config = dict(
    arch='convnext',
    model='self-supervised image encoder',
    image_size=32,
    horizontal_flip=False,
    method='moco_v3',
    isotropic=False,
    depths=[2, 4, 2],
    init='trunc_normal_002',
    muon_scale='match_rms_adamw',
    momentum=0.95,
    adamw_lr_other_params=0.0018,
    steps=16700,
    lr_schedule='cosine',
)
Rows from block 5 of a small self-supervised image encoder, named by matrix and row number. Rows with one number belong to one neuron. Each number is 500 + 25 x the weight over its row's rms, rounded and kept within 0 to 999. All counts start at 0. Numbers have three digits each. After the name is the row's rms in percent of the matrix's.
After each neuron's rows are labels from the 100 images, of 14848, where the neuron reaches its highest value: "responds to" is what is common among them. Only what is clearly more common there than usual is listed. The data: dead-leaves pictures: piles of overlapping shapes. In brackets: how many of the 100.
# fc1: MLP up (model.blocks.5.mlp.fc1.weight, 640x160), inputs 0-159
# fc2: MLP down (model.blocks.5.mlp.fc2.weight, 160x640, transposed), outputs 0-159

fc1.118 060:508518515520540490572499500471460495487505482511490520455527508499535481528524467482475532470487498505440501485486505546488502524512458487456520495520502496498466516510490501492455546488502534488516552495514483485514493500508499501513481520518487512523500512470461497471501501558521537528555494460549497493500504473512531523490496509487517479528497516490511464468519508519500489470503518553533507489574483469492523487511494452542500539468513540434499499499535489532499517488505505
fc2.118 054:511481454496522475508519471501540490507520517473504487516473534517488499503505505525436499505507465525474490504522537509463513503529509535495514548487480489511480492481511524477486507465494491492464502499493505493534526535478506497483504495494510507485495529466512481527545480439540486493491500498448483512530459444513509497509505523508491518487509539492501484483460518473505491516604512515513519487535477497495509461456513482513518527474512541460484509449481551529448482554489519
responds to: ring (26)

fc1.616 128:484536475497482468488447538517487489505512492436501534483509534511478503536478522514487506454481527514514545502479517530542508517508480501479484470509507509470523519483496455525514481490492526516518495490480450486464482482506496546473492500529529561480465500547529482514480486520505513474512527522495463517479515467485564486503495505511521484518498473487515527480497535510512544422514472554500523534513483480526484489492540516511462533551505497521507515496489479543483480467508509
fc2.616 115:521496525571488479517497476469453495484509519416471540513543517494499471437496487507534493492533494500516488509493498478529492506513479494512472478521523516480518541517544538485470507481481509529496464470511493514523503483517467487544505546509471500495474505514496498463397514469524529492527475498506498481505507471503498509496536512498484484484534480465482534505473490478523467493484501497519517501459500497478486482490518535499492518500528496458504545502550524536529522500537507
responds to: grey (43)

fc1.498 183:498509519499508502496498517505472649502494486501500478504495451501488508511493483497500494507512506518507501503427406491506533524497491493510509496507494604504505504519478514496502488488506490483508499509488506492483500483501475547499502495521518508496505509508496505486437506505530502510479490505498509490496481495514485497497499498491494488487356504496489516523502505498490494503498499510476494489506498492487485439483490481496500498512500495484496471516492504498513513495523499
fc2.498 223:499484480500479469505512501503480489480521502501475456504516512489500486527477552500504460507531527485495500527485522491520535520533463533506501482484521548508529498492555458517494505527484500527482475489465509482489496507537445519515508484522533518524508512470520500461586519503512490532550475490494515522484481513480479513486500490511485512486575450494495506468466488503489512475491459525491508494472476490529459558532484517434503480466496489527531530451469500501483462528484496
responds to: pastel (95)

fc1.260 126:500476509483464456498527479522507483514552515498519459452474485501526488500481471528510487465495551501501465506467493524527525483524480499518479537494525460479503525498499522483496492518501523505496490501511490494450494485516515491500530504488494487608488503487523478481506495509514447516480494500460529468496488525469509486520530484498496479511500454540486462529514491514475478577497498477478473446478495478489484469568509482512495512540480505444468478534500500529490501535500495
fc2.260 108:499528480492507482509481506534523484545503508486488540521537444511505486487537446551469491480477495484521509535484437536491494474516496498466515487494497504524505500484513531533497474479499547535471496529512471490456481460501517491474462536468500467465497488487469501526495537486494522533466500554510517464498491510505491541497515520476515541467519503486519502511517555469487462502565514482478517450517513487505496501462519466481483507489525462536503483484540473501515480536536503
responds to: textured (88)

fc1.451 121:465512525525515482485534468483503514488523482544502525515476488496542503497490505515513513497485466516489516518463508460520494505523477519507551513503476513528509498526514530480490486508458545502480522506483532500530537466462512475556507497492521442470531520493485492529527498444520495475459472472512553477529479493502488498462497504528510469487491555490458486510518479492533491543505484491535480539463543508493530466521506491490476514447451479506486502466494522507494526429472517
fc2.451 120:515488523502470446481501527497466512459553532544504520508508489475477502470518497526542524488537526512479503504510496438474485477517476497482516515500532541479480503460479554487469476474496515516512466521512478502480469502550479531509556473492498462504489539525496496441520548482524434487545498468521485470479526470470493482535532506499491502503473483518524497486491478524489476533471515512500501489473476493475520522503513461528536532489539489482531511517503503526502468535516493
responds to: grey (33)

fc1.526 133:461530509458479513474409530545492487504516521528509545511526510537524554473551485493508521505499513485513489509504478491489505473503549522488498515517576471508485480512497511477532500487519485542476484513502490502484499530481503503518513494486501472479513535508495511501476509432477469489466514538505460498508500506533487448524476492517525513520497496455488520508497478533489481529481536479501508471502504512537545454490478505522505426479505477522561503524490499492513487522499503
fc2.526 134:472489484525485522521504483490497502470431538480498481462443527463456514543520464524528552517511500536516496485509498507492516519502459500548467561494506504487504503500498461429503532512513510524513543502474549471502499517523516483459478503506545503522498509501479524505479498526515524513507479486515501525544489455495516503485487513512489521486458563519494493507471479508480516499534484506501456494455494480519481515465478483499542480469515516480474510495542513485477504538458536
responds to: mixed sizes (60); ring (25)

fc1.487 128:533523531544499541536550455464497500491586546523489464488468509517499489502491507479477501512490481474499472490499520475501515521495481478503486551487511483530493519499515540483542547490486484509480451491510484495514544495483528514495425515469495498567498456431514467512511519470477487514482485515510506494506513481481466518457524500488482535504488516482479518477496519480505507495540459541483479534480489505512538485487516514497504514485517536449507474517506515464501492514510494
fc2.487 125:543457469440521495498456507503500497446521497492516538484548497492531493540521452476454525490503442516494506527513542513485498478536467485480538526469503504499536468500497496468450477491470494519488524517503512485536505479538561483497490500512488513533522547482485541504539491457472505516501509494498487554521492503481452507521495506471481479553481493461503492492501533537484490537522469525526505457495517500505466532495520459511491490498511516528468501496507480489470498485518519
responds to: mixed sizes (61)

fc1.104 114:470509532480524523503487513536495510514540494490514514544475510479498476492458512481491538436501484547484480510501491485480516477477513502501532524495475517512538491539505468554503474483475518509535531523505535512509460478517563499522477488468476493491480487496487469486532510489525551487480510499514481520521517517472482488472524472483521536440523481450511475488507466457503464527463484508476477494489507504515458480494490512489470495481524465432512481544499463534488471506547465
fc2.104 110:479512473496484536506488487533531501488504498452531459463491504521502485504476452509495504477515496485471479519481467504486518515492460512474518480504479529480492496548450529527483513501493504477490459509536475523542512502485476540503477502476448493549524520543500490504498493523510533444504503537532493486497498483496549532513519541512520471535512466473556465500475503467508498536542518541488540449490479501546537460499495500530503486523526489518501517477456490503454472525486477
responds to: shaded (97)

fc1.495 129:481503491476517456536524496565487485502481517488500515516490501418530504536462498524505499530494504511452491522470521536519497465486480523486497514536503505497495480515486513517499505497474546496465486510496496506502493516471522527514520526491497494471478507472519559478491492501499494525540502484504477529488456501535506466531504495519498497562479460533444510498508492520464523485460497508494506465560502430499457477479536506501530517541550540465520483491522486462516508502529519
fc2.495 128:537497493488522490529510504483519497468515495528505457481468522478507478494490480508487484463527460471447510506503487535498540520460512475531494508495519500517488518485472522503478521524523519482542532496483490513494476528509496532484524507528523503501517506513521469503479463526509501531466507495498450500540547494500482485511501508557480513505533473540498550467423494525465499554530467510459523449465489557491492476497475528489502554519462506472456520491499503465457494504521511
responds to: flower (37)

fc1.4 030:546500476550471505500519522497503493477495504496480500509489519524540470478550484516502480464526488496507466498518471528523549487510532525481481494515481482488469548514508525484515534479500535484493520502465514492482531496502506518490550484506535524487512510484527495486528462515486537554492447483459531487502490540453549525527530497451532518443506470478504455531431507475496481531480519463491476539509490501514542521485491534536481503507488496475536485508500506473523510474524493
fc2.4 033:522517484476526522522510453491548485493500533516539508530494504485532511514514544502500493512478512546471517476499459555395499477523520448506528501489469478489490488501482507515528523506518516469482500538535467517506494470485487478504498518478498504522507491489498508506493484482511521428527517515515479531489478519489521497485468483505518520519510452463535495505476516477488501468580536532481482477503533510479532488532508451481500508476494480494481528469485480478512521502448506
responds to: shaded (89); large pieces (66)

fc1.488 145:502509477512464504520507501501515507509549468524487500512499492456514489457477469496474482477485495508494485515504468502466512459506493509530494478489538490490498489523525515506494484506474499518488499489467484508508538457493533504499493489528566481509473517483459463505525481533497465495512471497487525523480478491568484526505459470448495520515486473512522428471523496502508487556506510519480496526493552510465521515472505431492523512554522545477527423493484480531479491529478510
fc2.488 141:487489531486507515481499458478477496485511469537467495496470513486491477521523505498502498549524512495519455471510470568491505494539466524485504474515484505490504491501535502508504452486524537502512478554565491483469500498520465521489508538499508497502499498500487510507518505488539530487458436508497490515509486493505489499490503466512512518503514469508530533484509523506485501526508522508478505472544475469477543478465508518514488491382566535494495517519460475494480497465538499
responds to: shaded (99); textured (65)

fc1.244 126:476528448512471502516505495531481503498547473463520538507523471527488507504479529473540525466476487518536513468517504526489446458522522514498527499505493492523509480518562479522566496504491541533503522508499473478515534501518498516512477493499505473474532509538493473509512515496511547516515492497504514547552472500460521529533459479447495540503472459520536499525485473494500508490502513468504484555527437508492444496525490533513506503520478539488517514479479484500525502495490520
fc2.244 130:467506501503473491488470527480516496474503507438466456528541502497466498512468498474494523524519490480584522464501491504490468488544506518462531510497502492488521497516510518446510519527572490546489499484532476503513521525512472524522526495554502518534490520509490500504506493483485490424521482492480463474456544476492481515472466514509524486491502516490507458476449512502478523548506510512478472475495484538486493503511543527490520509516471507502491502505514473545505519478541512
responds to: pastel (42)

fc1.553 136:511467498541528512484508539463517484499485485486522525510468489456496466533477478486523485496479523516492485479493477463495497535514539518488505524480511478529452567515504476491473548495446520459511508497492503490511469536525503509466541493523513499550508528473501499504495493555495498457486456510503562513488480496465486532479500508463515465495507479542515459549507533515493493438480489491505453478490485507474485471506533514490484565501441503504488500507500495529490484485498478
fc2.553 128:486489472487478509527494506531533515451486531464472469465457482495499519518535461535525538517522506515487497536500528484454504500543473462519496559506485488480527523505486463447481526497494517564472515515501540482509500489505464480506488479514526503513515551495502522516516472428475514511517518499477533487526519440509523490536460479474476531476503518483476508504521514522443484489479479456483479522520471470494473509473548495494530528491512504502516523499519520496502520525477517
responds to: mixed sizes (60)

fc1.611 125:495495498483524505519505493547504498524405505475509536512468451485432477537477493524501567508500519534490527478512493475506464492512453497518517527528495501489501491496483506513510499538467500509515517485470498503461522511482528545507519518509499510488500515527490485490451487474464496532516527490538491490496468489540546565475557512483493483507491473480491494436499505490501506479503534519446526546509481494505518479497513497466479508451506508473535467487514532508502515478505516
fc2.611 123:524528503477480477461424435472473494516457528501527487515507489466533508470513510529497469494466489493496519449538506539509477453512538513521517505491482493530499534522511512502482508513498526508525480479487495539478463484506525519469516523487490467473467501489522454460457463524482542529472536528515501512480480533546536502469472523509516545517548472517505485477464530505500547493471504459512520484506513512509480514494516543500482501483551494530530505496483482487496477505501483
responds to: textured (72); flower (31)

fc1.432 109:512504504496494485507535476502534487508477550471499454486460493454542488493463492525505480485558496529513524527517472496478534515481523512497471500520472482524489519506497471525513517474493497421490546525507515498498511507472518505538517478550494458496486485504487518460490505479494517462486478462458502520465494530515536532487521509529484523470482513502500478486457484471499484454469540530472538464472476453462453481481467502505521486515476547468458517507489523524504526516485511
fc2.432 106:527476466546459508490494499498545466442488488493519474495497540529526515494493449513498535479508516483482504522522505485458545499485499480484497517462493506483479519483508493522510471542513506456516522492472466522525522491553488475478516509490504532500497516507496519488450471512508493482521519558479487496497473528502520504470501537544480532491457439532491482502412484493496513505539507542500485532540543483518520471491519506473545505480500516515486482473522457524520487498486470
responds to: flower (29)

fc1.511 130:484494541508507514499501470524526508511509518495519519525496525494502527543470503486479497516464517535464518485456511466512514540478466454547530485493506485495483519558498515488474476500479515513514471459486558497511529483476485481485514540462509498490487473510536499473485520532521507455490474529507488532512558446485502498468526507520515533475466504524547535458512551489475516468488450495497507506463509509481486508481504509519486548466526504463435525480494495487513501466477533
fc2.511 139:490502468526538519518481534490461472543497479540479475523491517493499505501502474523506461483536519482426488475502515488498500529503519497471491537520523477488521511465498488468508527491508539537525470518533540530509493464495504502495475456497485493504515514465524468493479525476476471517463470467525500493480470474520509521519480486486457514518533531534503511525499489558477500510463507514546541518504472560485491525491496492450462521518484537492495507525515479426467480516499537
responds to: mixed sizes (60)

fc1.310 115:499483504456507485466458477481485480496481511497493499444431515439499505526499511517509473502533532467509495513523490494494468491484480494482477478477444499540509486535481527482476515488514565485485474539533507518494495486475506547537486485514540513493525469503495533508447524488509493496478459481518459485481569492460531528474515506504493538517506495506483551509514460477526526486488495460508520502483477497541463472526511502500536477505530481467539481536495532529517497501502503
fc2.310 119:467492499525465480475506466505468502509497504520494491466479537475506449518463502470537478503494473507525493482505453512458487525502489493479509495491479497462488489507562523474476475463517521482468517510504505499468499501518517532520468460489562540525475489506498494486464536498532534531502478535539467520489463519509491457539531531514531469512532462454526467516537521480496478477547505545488529502469512555475549521506531465495515494527521463493511491504497510503514531495518481
responds to: ring (72)

fc1.250 155:544491501508479516557507505496504506484614515478557462462496516498520489553514501497492429469493517496479505480480497490485523511501532455494489495490501475499473497487491484477458500482503554513497520496470500494515464513511520502529563511523495452551497509485490518532491501474489503514521459520469484511491492474486465536488480501507491530541519478515503494505511480493512500558466507521469511461526493495449482514462493505508499521540507489529502486489478447477487522492507489
fc2.250 150:525505457492523512522478493532498490521537479471505539530539481526489496467510498480503511476514532518470476493472542538508457472491496504469527499538493472508504521562504490512465489496499514504510514478513482518508525453461487471529509465509527523510446457465529515497499512525454502490478520536453535487491455483518475517487514474488509485478506510458521520487530501469457506490516504525523510504500547480465489506423533517486473535498523476548495475549529494507504466529497526
responds to: textured (83)

fc1.445 131:568555536488526482507453554556465506515477496519543496513486490499484519550532511479485495498508478526522499455530504493475512456507474500522528499525549492497499486510478495548544557521508464502465527502520510497487495497514510528535497482494532505495469523499486509513514532547538494528495505497473469537495494514494519495507510496484527491516517441513534455542487500515507453493497513536518510455488500558483489498439512496527496494490508513501478448492490487535510485501503489
fc2.445 141:554481488484482447476505503501472474499476493477535529498523522505499505455513514513489487489516517540477550483504492475500524483525512494490498495505564529500506453467511557561440469506477507458522497522454476544486496495507466500502488463493516515486484506486466534485532508459452523513543525529538481463517506493480499458499487481500524498481474454475507531492534488482502477483484532571488557479516496485492506478524526529493516505509511518489494522480511505513505497457528490
responds to: shaded (93)

fc1.452 134:489538498473505537469526522542476503494492512487524505536515509494498503545507506515518510481495507494493470477574432443492515543482514503497525483497500486508520528492512501466483535537484495473518485537486513490499486491508515545482436521498516499476487541504476476508504489496481509515472488477483484512492547512524484538516510513490523462513512546529562497491459491469513490520525499543505469553435460519469515487497508512484505515469508478504469516566497496461486487473516455
fc2.452 132:491504498502541523522474523487526488541488488476534509476488495527506499493523489491488534509462541481483543495524500532472493522463504520560529496506536541552518539489483463498544507534494501526476513490498510496491503477503504531473532499500513494477506505503493514509506542471447518494488502487508470497498493499442494491491506474525454502436531503485536532506504451524486429473499463488469497526498457505476522461506477543494495523466508519511511455469483465469485562503524470
responds to: large pieces (61)

fc1.341 122:505503492487513431439515501517506509521511480521527488632524511517487523537511522482537448464531503484508478474513519504483494505473506457491475503471502519518502502501508496498465459516508511486513500529532508526474481538464525500494484503493513490515542486514480549476499515498506477522491521502517471521499532519483494493495486498506514558497502491547449532512506521458504452503512490481471488477456507476493488456533483533493484477506495460487511532527511536509521513487515488
fc2.341 115:495500476497514495496571493511491502483530520504491505521493492514468468493500475521458491490503492529501501506525525509475482514495515510498526479512496498484505426459475506512479489493494519498457495475499541463524550511477524492508529525458485483500574529498494539520474500479509503509535504527505483498516488492491460525490522560460543439500446485519476424548468492468483506515531506501525510519483477535519516504538485479510526479469479551481534478521490499517500458533493497
responds to: large pieces (68)

fc1.317 135:515487493474493511526478495475470506493492521460534514502476514486477520486511538509502506483497529464508482502473477449491511507495519530507443494504485469521517528491444501462485503493525530551464499486546516468487520517529518534492492504505484553513527474545440524483502505529551529517512487461538536485530523490457506490532482475536470514482500479546513473535485534495520482503492499539466485522538461461505529509496522485479472490519536489476554512552477486519535496512493507
fc2.317 124:530491487525475481490565511551517513510520547487530507453530499480509489451496514477506514516513520536518475504529471518473501494482459474475483519504465512446496482486515508453530493531501464505533498529458500508479457511476503469566507498460484512472455519528530465481479516496506491522536495553475471515481469476520445482488544543509511507489493464490497543534482517500501484509530507506515483494490500489493510520462524520490493490486493467477500524468511531521530498477562489
responds to: large pieces (76)

fc1.157 045:474517515566501500474506453506516494520463510486489486464456508527554489542534484516552473495487477490543503472512488494488514569538505472467470512542439510465477559542516487523517550477512517488487452493490499508499501490487516535501495478476505487471445497455486472515467515479483499492514512518466507507449456500493501554473480482466534506481495509476493516483428479500501503516515488518521492522493500528498510461488502504510496514489499513491515505518524481491495516466485489
fc2.157 050:496484502485510489479526456509552492488478525471523496491518493544534521501518491512509481509463463536516509532540501484422518499493513480493504514498423551501490485486495553478537521485451520464502508512542520546500472479515521491528480504468469497490451529482502521473506504492542507466520497501498478491474494465488532492485484501495515504514481507495527506512473462483534526494545542534487508523478518450486509466540498465508563492512470496492446517477504530502499483514478485
responds to: large pieces (71)

fc1.489 135:510512513524493486526499504459498511493506519523530489483507498533540497504497499492486523502532519506517512462520527476507512512497470456472510453458455498510510536482512489482510497495545489530479478503492507498515482436502494515518423505490515511496493495537472527483522504572535506541463478515502478457529566482500483468557459525489516513488472502539516490506537479497492532483480479493510498554494533531479475477487505467483455518550505523470471486485529481530536482510487463
fc2.489 122:518508495455476477549498477530506523485504540512470477493485488475537512518458477460488492478447497467514542485557530515497535519488540555488483498462468517507502538538507534505487490512547459468551515517500468494482497497498552495429605527483513513499472473512502526507507480459506497527493528478477507497465497519519463492468512479488506525493498513495493490484500505489485486501502522479489513507516524468507483487485481492505528521503470524509497526477493511489553482496469490
responds to: flower (61)

fc1.321 108:500449480490475507509433475528508499487516485521472512472536530478500475513457496540479486506497479478497571442524518543525513515499499507479500495491524486528469486513477505495512487487487524516503514432523500529540502511478467471495532507500510492511488498507532518487494490512509525494494527486493567526505488580490491465451536480532492497491486535527508498521487521483481489519480483490523544480496489476565530480429502508469516515516475495472522493495486495532496544517480515
fc2.321 100:504514479454508476520475508518524477480547514529496502498531518541501546500470523492459500449462477503482537499562525503490520531475504514497528477497520481533492498533507511488428470528462500484511510502536495494510494505502513553533505515463496523469539459538509536509494535492493452442513521500508493478496533526456516494492511491512507510512506517494506494469482500497506496509498513454463519505533533495458523496482509487471503458456483465556514458457511509500527478507507450
responds to: shaded (81); large pieces (80)

fc1.372 125:442480448493528476518482484507515473524448487494506539479492532525523466537512557509503520528527543513496497467501509516530403511477486536474468508531536483481480482505514506503549466514457499513508492494472501464465506486511503529496534500563520528521508556453498491477482484521505530509531503502485479470490506503494479529487466509502487480477503496509474505548488483464479491521532495457485503458503525468508508494548477472499501508478536508484471505504517483479514517498501520
fc2.372 137:492502491540510503484471482520538510489480517483518497528504491490493454526467488479492492479451510535477515507495568500463431516513488531507513482484534502470494468492531528533517487448506456491528520533466451490487490501490512502480460507519535482543502493456550521526514530484505504521468479527539518491489482479513503487493491488557481486513471497482497557487523465511460497508544463498553519482499471469492513493545498542497514508463531486508518463526483494507527485492473529
responds to: vivid (38); pastel (37)

fc1.143 103:472504494483524496485476511501488503523525508479484509521498486500526474471485475467480497505492491448484513543527495476509485525475526489536498494457531537473511506501512504471503521525520504475482484498501490498543516522516510519481470507501500473527515519502509532538470512454469515492503528523513489486497535496469504484515481518551453475467503484480511607449488516494539499505488489504462520497526559522527474433545488525510472511509482509552538478514501507500442543492462481
fc2.143 117:516505473523514513514541497490472540494497531510507467517462503484482511477543487505547467522518498480494506474506477566496503479506560520490492475504498525512520503509491461535526472481538477471472491487490522512510505471498508497475469551504538506490514504512499472509442479500505522533514519518501519534538503499483486473511466481532521524506504471488513534513482492502502446463502517552451484459477520542500432492529525490447503503474465469547496509498483518459475457526521471
responds to: ring (25)

fc1.271 114:481502497499496503497486463457549490515472457515486523501527547515473467497535487482490530533483518551517515462496464443489431505517516489484497525478488457523464468509502480494468507489518504490487502439486500512481466523468491523482517497527474516507501479535520489464505491526472462488484512483478502515456528498484508505414501510480485493496485486505484498499487480476474536529501507528466514481453498536527497507463534460482534498537468491477477444525478526513472494501535492
fc2.271 100:488471493481531517491431539536495487516526474501522496537507484497446481535469501513523472523435490520507524524497530487479508530497479518460498459463506497467469489530522515479543495471523482489519501511495486466511481489501531512520491518538494475479502505487536545486498489466504516449510536499521508456489524487497529499533550495523436508505465495492488496520498489519461487521562494491495494537516471502490504482488450484503558514495522511526488510506503506533535496500423501
responds to: vivid (42)

fc1.147 145:523506495496495516521495496455535488528445493486486484516461506466449453596476481528502522502533469512488539469485505498472507512483474483477483492526509466509505507500477499515473514509461536503497498525489473518508485469487473484492539505482510455468479486527498511532490503514518484495520460492513455525475527500492516511520506525490507527534497444583522469506514518508506487452475479506516491455539474539518517467492515491495492540486472454489505490486492453499496493457492524
fc2.147 153:531471485486522521539463505467493472497464482482527481492449513463466529484537478556498518472490496473499523492509530518484498468526482461509477530494542504487515505488490518498493561513458515535539522487470525499521471485550474486539540465550470481485513479545481514457464485471482471506530525497487470486528521487490497476541499521510502528475501474462494554513475514516472481497486494490502495475496479486452480523509558493511520540482488484514554505522522524495507495514515522
responds to: mixed sizes (94); shaded (86)

fc1.68 120:507439505482486494506472502495484502503499501504521514509518523458475493516485458535472529501504492512507523468524508459524514514459484537493532493533490510518521472524492536541506538518441532511464505472513518511521538470518456439484511494535509504495530461534568477525490476524535524480510460499527495496497493520517505518509515480560495513497468502533490510513496517463503514544472483459500518475489510484527504472494515455443520499478506503476502518509528435520473509452517525
fc2.68 123:498523535513510501521479500516556524515516447491501479502506528511507536480498509510482446463501461494416524520480499504481533518509526478500524506473497468496511492507479530510487524522513489504548520487523536471517532518482512511492503532519506499504520515515443532503511478495488462456494504432539506491490557521491487514490523483537452540530538501507542457509474469484485512512485478486505496536512499502473489493505529455487495481478460489500517455530498499461482497530432494
responds to: shaded (83); large pieces (63)

fc1.19 124:429514460499496502490480486569475478529519513466519534502522492514488483529474549501509476506519509513487452466515505513486470494521497517502453502463468477519511486500498506480498523466504510525533511486420536524494489472509527542494514504506505487476516464497476495536519519503469488520503511505504481526516489495488460449512443482491455532506504524493476519491519533510512514497500499512506493446479521520480511451500524493485469504504486467538497498574466474533464528505448502
fc2.19 123:458513495469513472511556522455484491443501533507482453494498472477517556494539497533470493522509467470495513496517473493511444540500491508504451505475507478470491527524511497520517493518518462514476499476496505500469494536486527521472477535509504489520463485511527490498532506524525511485492478474484517447528503461473508539520481512501505485502500527512475560518526498546513536504477540519480513437455508542526483535530517463497514495532496498515480501534522477491522458471494476
responds to: grey (36)

fc1.500 128:451467522494517505529483512498517387504477476521509522481520430531493479521518546542512595532517518532491513471485518506501557480500482540481501542520459467493496508525567488504526487509495489503484486492514475486504544504495505519489527517480508505501507454498501495461464504496486479505492497485508471473474506501523496481478509484523490486496497510499496513504540536476488509520509506438500539495547525470506484495502498451516515482526508504494515477496523498513497520515506512
fc2.500 155:506485511498487502492515483481522327476534512503490510510499527517525475482493492517502490520510513514468491497529458485511492460501500527530520479524499456494534524479482496535486476468499489529494488506493535490485499481480498523500511470516476505515538526469518508480611536496480507540485503486488516517492504519491489488514521510520491490564511496498506512495460473505495531476491521514514494503498521499511494487503481492499464526500473523487499515504493508482473475494521493
responds to: vivid (40); pastel (37)

fc1.460 150:488529488484481475515525514492466504483513511503503504539530507494538496481471475502478529533519497498515524483489477509500511438507506425499507502500560481486499506492495486457530525508519514511480502493512511490550507498536494476521520524490492501539592518489490498527498495521482502466496521494558482468499556512556463470467515511488500517537483462503556491522522578540520522536464521483541516473542508486525518484516504485491500518488473497520519487469517491501499493531503504
fc2.460 141:523488488507469470500518501523543501521471531486513518470512508531504503483500528499484500518460483494533542526500510457486507479532502519510478481522445535482554497530503525497505511522503520469519482510466464532497508484479464456468472506514493491507494518441466476485495504483480511453522510490512498478502502520555472495476498506488530519493474543515543563511532478533539483490488458471558502519503525491525492454527505523510552478552486488517465458465516506499481489468461486
responds to: large pieces (88); flower (41)

fc1.393 119:526498536464463459537503505501498501488507473470527477507501490484500487453502494508508495507542526482498533504491525517525497473476496506469514522484496490489501477502532500494494479492523571465484505528481513500515466500459482506431580515493491468486576500529494505518493496499476508522516492496492493529504482459528529476492491516490505509518482488539517511490467485493478506444487522506503482489545545452469481485499475483455503465543558496452495487506506512505519485567537528
fc2.393 130:531465459499469466530508508473540488491472479491488523465504552497522498511491485488464482533523505505527492520550528519470524510491503479527517501451494513516473498505545511485497522519474522482506509487499491516529510530562493498508462478470480516457557534485489519516486482485463513557534547488506459492517515485483498473498482476529532490531499470508510582476512512486472509518490462535509527527488527491494469522493497463466506489492487499493454487473472488500550504456494453
responds to: ring (29)

fc1.352 137:491528518497546536475497533493504492516430504544484554540504492527461518524508512491474509506487484516509499525481480501498488469447507517490483487535465471456520528482457485512535498485507486477476501453486486531507470558480487510510496471536500536410525478515486462493499495495524516483497494521535502465516544515527475491477493538496505524514500510483524506503447506505536492495514495525555462521501504517496484489486521514522555510495477487451508509496510491544522483457491478
fc2.352 128:534525524483512468500490488491507488511495525513486480510482486517503524473547557513490467511472517484499509510504435545457495512517498471483487504466483541517456489497548551496450519482486504503496515485523525466444477441519525475461475531502502493508519510482472498523491534560487482464464489542457527512534473482475511548479504485509494498468509503508508526489485537526472479518511494509458518504534523534508485463502535482516475532481553478552507494488494474502525499494503512
responds to: textured (76); mixed sizes (62)

fc1.524 139:542467491483467519505507508469492514513541508510520495490493505519438519551500524499493509470543470469510518522498496484499504442525525506473497518504528464511505463509393493496468511489466529463531514502502475507517505536517485582527501500481508463501485486452490494514504498487478497493489481491506466502495489498549505518493510475508487477476488479482495476496516590513510470507479528468496502484542525497501472491491494519503481563535496499485528483499505537510516509534529503
fc2.524 127:511475511528514542489545501496523481478498468493522511533496485483474482532435445478500534520524508528511506453501497480473495499511484522462529486557513501514514466464475493479517505493457472467465498524528482496563497499475460501520516477508478520498563500479508509521525517505477527533523471514496484520516502482518500493489510506502448477531537472473511531531448493547483500523522548491547451450523481488504480496537496479511493487507504507450500494519490488515526513534466485
responds to: mixed sizes (60)

fc1.565 119:472480448519511505532505481502520500516430519479481511470495457465561484537467511525513476470496500506481475487494519495541486514505517543435518492473498495498545489484431509480497436502469469513526475472508504503517503477515491538506527490522516515434502517465496538468424511532483477510516494511527511456495499521453555523516496490518510520495510541503516510486485488481505507499500475477495525491524490539509499498472510500480467491483485518494507493528527507475512525488499545
fc2.565 126:476527529530500502463464542484468541526500491508528504491541479456523530504479498507502482452496499486486467476498553508477527461468502446508510488518462489488521490537487515537475508494526474463545461510523459483493461542527543494508490495524494519515452530464503511489456540486510517535505497568541470483519479505491509512461530488547464478506532469483498509490465485493494521499499512519519520439529486523508484481505547505514502524475496483488491504482501481476527500519532486
responds to: mixed sizes (61)

fc1.426 127:521487494491534520475527505521523502536506491513501467491469522500498491494481490486532446496514484517483500473506530545544496521510521475476509496504495488489534530535514509476468500489483501440481499540551502517448460489486518459472518531490531524492506494524529486525500558487476486457495491492531494513503476506492477427539485540568459484491477475522511501464540521486470488478489514494510468484500492453481490479483504479480497488465476530427513486496461503500465492546501489
fc2.426 137:499490486492500497523476516525471499512477475494504504485536508507513503518465503506478465497469494524517483474506523475518534524489512486480553496496473453487539471481494493472495543550523458515550510520533532505450599463502528514501516498467539539526459508508507528517489516487483504478467488420526510521480499490518509462480459531510513519535511486512494456523503474516505488525468529477465467499530486500477488510462473486522500493521494494487521461527494547514490468482515509
responds to: shaded (79); large pieces (73)